Rows from block 2 of a small sound classifier, named by matrix and row number. Each number is 128 + 24 x the weight over its row's rms, rounded and kept within 0 to 255. All counts start at 0. Numbers have three digits each.
After each channel's rows are labels from the 100 clips, of 14976, where the channel reaches its highest value: "strongest on" is what is common among them. Only what is clearly more common there than usual is listed. The data: telephone keypad tones over noise or synthetic speech.
# conv: width-5 conv, stride 2 (model.blocks.2.conv.weight, 208x144x5, each kernel summed), inputs 72-143

conv.74:110116079125136105119128097135141107096100137152114107114153129113120122142127115114125071139130098116139135123134164106143093118117150099139105120130105151120130127084201137154114107102106122069120117166117135134148
strongest on: key "4"; first key: 4

conv.46:137089127169050132124087149133148144151096093126139114146087097147123077145153153085166157094108137157113163083122154113140070117100127166119167107148140121142098128143137137115117154120142119160120203134131101137119
strongest on: key "#"; first key: #

conv.145:172112123132141130130126094122096119129171117142116102115148126140124099133118068141126126132176119131135114105073104135112148137107122092138144114103103043093136112082138129149169090120131112126152134132142104098094
strongest on: key "6"; last key: 6

conv.135:082121135147151077122119132173115130179156142133147122128167153067152125107104108124134105097156131111117149116122120114065080123121142151103092150114128136110127118114137055082132107107121150154169136110087126090111
strongest on: key "6"

conv.17:138159122145151130127131091121114124142162114109105122143137154156102115138138141129148122128086090134109144102130098082109146125130145147127197079144126153113118163162120075114116139089129117099105143139107123107174
strongest on: key "8"; last key: 8

conv.50:152108167164092148125128146121129150116139136117144137118138108113171097150107113146092105129127123140093146158156120153166143114108127133110106158105121105133121108132138153116127085118121154114138126124129077127158
strongest on: key "4"; key "D"

conv.167:137089155153129146121092124124175130125108145133145136149160148111078124089108135158123090099112093128053102129122130088136094126145160112123132116098140104089151142142147132135127169107138126107133104097133156122164
strongest on: key "#"; last key: #; first key: #

conv.184:186150108111115114144173163140117117087131159151094134082132124150098123136157145099122156121139164085098158135103126127162156121159096131118110097110115165176141123147106106119160076136159143094093158156127144116148
strongest on: key "D"; mains hum; number of keys: 8

conv.161:095133123165144136113122124115127172161140134148151082079148179141119140096125100090147151103134095121113111137153117131145160102110162157158118126140119123167170111151140108130164115130140107106124133119129105104072
strongest on: key "B"; mains hum; last key: B; first key: B

conv.138:118151138118119109136132057111114090092090120104150134125095134132144161155130100137140152130145151120169099108139117113142159138081100131114172136168175118107141138106129110120128134120135174129146128107134146140091
strongest on: key "9"; first key: 9

conv.108:103156115156134100083166168137140156155154166147144104124120114131168140135156126142146172133167129133121128154137153109161130142124124145124110115151117129092168118104128163113099100078139118149110118136141132138111
strongest on: key "0"; number of keys: 9; number of keys: 8

conv.83:094111124149134134150141133123106124116131165132137098105132126157117128142124102096123124106132146124129130186148174148113128147123138121156125128116130120136105109120119126067125113171119160123103130115122140122149
strongest on: key "*"; mains hum; first key: *

conv.177:119171070127115150074154095112130144086156128154092132137138124126145143201144126140138155127120101118094149146121142102151159103122146143128139114137180090099076101119127118132166116154119151126091123139116098077144
strongest on: key "C"

conv.154:136109074103063175106136125082156117143151100114152100137086109130137133135130122168154134151108129131160090109105118126152130088128123137133125156118137125107088125140112132136128082139124090114085119088121134116107
strongest on: speech; clipping

conv.123:116114151127163106117152106122128114140118141171118172140121134152133111110177161101111124146134143119107103134150103133127126090111139096072143162138140113140143186115158142120130136121123109094115137165185144124115
strongest on: key "2"

conv.149:105168131155137155121111100118119106112134106148152162168092126104103150149161104130115081134117124123117098126183101143159137131178166167110105154171141135133132056142140142117157105155142133151103147139158145192126
strongest on: key "4"; key "1"

conv.199:126115130134107108105175128123105164174170119135109125118122083118135107168166150139111158165170157137094130130126171139170129154095097131167144123142124122115149173123104121122108128165149097120143154165162116130121
strongest on: key "2"; key "D"

conv.169:087130101132126115102107120128122122111135113181110125125136148124134148095162146144099118105132105132104135120098098122095155142130091110116118108106172094144122142142142155164167123108104080172071108109117138107143
strongest on: speech

conv.130:117121115122135119168121172125118149137138161135139139146150136140147121125114131143158095143086133119112093092103143099128128118121100074114131151105136100085124110138184127107125163113128172138118178108131184157129
strongest on: key "#"

conv.165:147133173138085123115146110097118131112170137136147118140120114098164140090141111129100133102094155143078139096111112146135100104128172118194161129137117138132124145107156106199110132121127112141095124110087128153116
strongest on: key "A"; mains hum; clipping; first key: A

conv.93:102104125114141145102136137110138132110170162129131134149109122195092104131132083126131148145145181100157158125161103106117130157121120146166100142085165097131080151065101118131148131151106090126129111120121151135097
strongest on: key "C"; mains hum; first key: C

conv.115:105131155136112098131149133152131154080131091151114131091128137093122065123102125155108147105128141113166149115096108121144132140137129118161141142125072188146134106128110145137193162138146159129147144067098116141096
strongest on: key "4"

conv.60:120092131107117117141094170147172122122144115121128108111173121165130114119156134137088122139164106163103108143109050130112146097128110141136119124068154133119100124154123127094085102135058118102125110142074124103071
strongest on: key "7"; first key: 7

conv.132:123124115121104113148148110079119086108130120133131167118103130136117123115081129104077089122143079135102113109135130096114114162113097125123131073148118130114102087100147148107155092124107116120137111134155112086116
strongest on: key "1"; mains hum

conv.94:118158148153124127134134125154148121104182149096077135142153105145153123095154150155109161125107090135095135118164130132112110115137141113133158136104149137124124134087117124131119147124178109152089121168127127095107
strongest on: key "9"; last key: 9

conv.69:143132102157163148120146118154132068086172139098193116123109122135130141167097128114132163157134075122131132136117157159165122159150108117157125136119130104109064147137088165131126089152123110104107146114130161142103
strongest on: key "5"; first key: 5

conv.193:139161147146133099111141106113134147108063138154150135157095135136127077161132136122118153106180108144121128116114118135141141135184145138167158189102138165092148109188156140130110122112128114181129144163118152117126
strongest on: key "*"; first key: *

conv.82:177131121116141109133111131096109108080124126135150120126124187147135091149128144130113132131164135119133091141114144114100157113121126125078140099087177151112131101149136161177117126148112130110137128112109136106124
strongest on: key "*"; first key: *

conv.191:176142114123125131131104147156145114144111105130111098100139138123108142070121129207120143134149112131139116143136136160117167100127111112074126075113169110106098110078143125106141101113126128146117131150128137100138
strongest on: speech

conv.110:130099138109115173128094131111114139103110125120157144124129109128149162135147136115142103128134120148138161153156134102118136124155093154138161089158108128147125119131181109176132177112131111162159143115128113134087
strongest on: key "#"; last key: #

conv.5:108128130134133159150124147114099200148112176140147121092127120147157132100100137117134130122147179119131152124107116109099112116098163180117157149122139110105131126105117111143076122126113096132120120085154130085104
strongest on: key "B"; key "A"; number of keys: 8

conv.187:122200129097134102154159125126133131137127165092159092132120107131148164136119126146127101087108150106100145099144134147123153117110133153115110071133149087105158130089120097113102154098122094138116170145145097071137
strongest on: key "8"; number of keys: 9

conv.9:166106154130159085112132119153154098128103115101114096133140132147109123142138103140142112100062104125149122136171177177149145097100170122119117153156125165137086103103152116126084128134122113114143155132117131110177
strongest on: key "D"; mains hum

conv.32:165115131083109120144106110134136122112118135137131119158135198177146154115150161099140128124134119126124167162140109124130102167146102132144087180132105150132145132163117137144122093117079122198086122145139139112132
strongest on: key "A"; first key: A; clipping

conv.90:118126101134158121174098143105123155156149113114140093124153130114110126085129118114108094110163127089163160122144092119130161133151132151092132114120141134160100158209125083085141125103124140092176100144114158107116
strongest on: key "4"; last key: 4; first key: 4

conv.86:117125151169120080132159123164107105085128111130125121136100095104125118123161125141131134132137120121122138108155179128128132128114084109123121156143078127167163116119108094168108136146118173096126078127114141123093
strongest on: key "B"; mains hum; last key: B

conv.23:111160191102106157145110142137114117112183137105098120155119088138123131133127116117150145124117103122145144137131124142121093153102125077149136125136143129189153119147131110158125123137115142143130111163095153084091
strongest on: key "B"; first key: B

conv.125:119090116120143151109080117128121079089119092094121124136102086083140131129119160169172115093113157108116135107124126130131107126092117102113132111113097131116118146155140115125108125104092085132206104150165141168150
strongest on: key "7"; key "2"; number of keys: 9; number of keys: 8

conv.129:117101110173126146103154201148127140111108093164103152132131073111125115159123095125090141127112146082164131152098106136148094170135124104112145117103096144130144115123119082140102122077150133133098119126133095135150
strongest on: key "B"; mains hum; last key: B

conv.126:150122145094114122128171137136129127093156134142178099175119119124140120116091139122122134153133096145148157137130132101126112130136139117142149122161129105110174125091152116096147150121131142088144131119133073188089
strongest on: key "D"; last key: D; first key: D

conv.67:127117135157085139108158102132119104115151149131112091112146100111157133158131168119127094120134123140122083135126124152108157112123140106137128105132165143125209122155112119098088188153157108105075144124122106117132
strongest on: key "3"; key "D"; key "6"; number of keys: 9

conv.25:147129187112104096138120120127128126090118121174110089171104098142139137093141129092112121123145108108103117157142107129095145101121124159121084121173122152095148092068099044131111106082119116150118134135135113111118
strongest on: key "9"

conv.201:088129095109120138098147121150134097145126149129103104122135185117132162107122148161081125165110119161124088125149108136123138162122165115150153110098108105125171123140163113094118126130110116162109159134125095151135
strongest on: key "6"

conv.197:125087141158101126075129172110144105133176160134133156117150121111168128123149105139093138164109157134127114096140138146135144142159151171108069182148129154107145129169162163111131149118151110100108147168160150133119
strongest on: key "2"; key "5"; number of keys: 8

conv.198:141150157103093162145132134131129103124114130124108119153128169094118175108113159123113085138162135135084134143179111104118120114142092114108154106140160106089141107118157145148114121121133130159151098071131126174131
strongest on: key "0"; mains hum

conv.99:117151149121158121109160189123119099103121104115148136112128125153154132103144104104133131120150138120154157151136116157100113163126075103109170112137120109126163054136106146174127116157091168121122189155129120133127
strongest on: key "1"; clipping

conv.195:106070102104137150105150091154140130054111126153124094125082116139119138140151105096164133100120133069137150146131112123072134141146143126105173143066106113131139142119128119101129158124107126098126153108098140126153
strongest on: speech; key "0"

conv.72:149111122142132098127145136141112124168125136142133106155124121107136142157116102151177126113140130160085101181065125087144158102107117117107115109105103151093135138100110111141147114147128119123114124163140125133138
strongest on: key "*"

conv.103:121127147139074110121106134145129148107145143138123125097128139113115116147094115150146127108155161190090142118091159147101110099105120088162132126119152121137122175150126094119142140131146138091139101113151107131109
strongest on: key "#"

conv.48:140091136117115168162124123175142168139093157130124115130144135159094103141136150139114120177134132101153115122150097154083122138080113108133109111109124124164175169168121137161110154144138137079133159101123166137114
strongest on: key "#"; last key: #; first key: #

conv.16:086138114157114120177159125119156126132133120117165125095132139133080125127146118151077117108167091164125134128140147131111125125150132125146151149143134115148107115170150118115129130149102141083113098127139124084153
strongest on: key "5"

conv.203:136120146145125141147113154135163136120138127125159139107108158127158071114124120126129108141152149130158198117182152131118142123093134100184113083174116118128150159136157122113140172107143129158135112121119163168114
strongest on: key "#"; last key: #

conv.61:168120078133157132095132109096144127105101117087126132138130161154159138167136141113156087102127115119136126157109111160128119123117106148149093091123129129097101115088088108130130154123136170093100126172153103095096
strongest on: key "5"; key "A"; number of keys: 8

conv.207:084162145096158130173101138111153064123103146107130123153108135123171135063108114141132129113122116077105116105108097105107138105108090130131103118129119146142101137163119098118127114154108110112124096111075119119098
strongest on: white noise; clipping; pink noise

conv.105:104134126136119132103129140152137097163101102130114125107147151127152081134093124176163132136102081100116123137126111136101115136164132099126115101120131119081129089087113111105154184097161180113073110123163105096120
strongest on: key "5"; key "6"

conv.43:128112094131153125122136143144109167169127141151151141135104135168157123045124129129116172166120131134114118162132159135118145104163171125131107102131131125096144122083103143105160165123124104148157143089108122163120
strongest on: key "3"; last key: 3; number of keys: 8; first key: 3

conv.37:130183150149085104201133108146148144115123108117103130112130124129126170132117122154107145166051144130160116112137088089137113099127141115129143142134153130102150120140096131168097120139091100155146148176098119085113
strongest on: key "A"; mains hum; first key: A; last key: A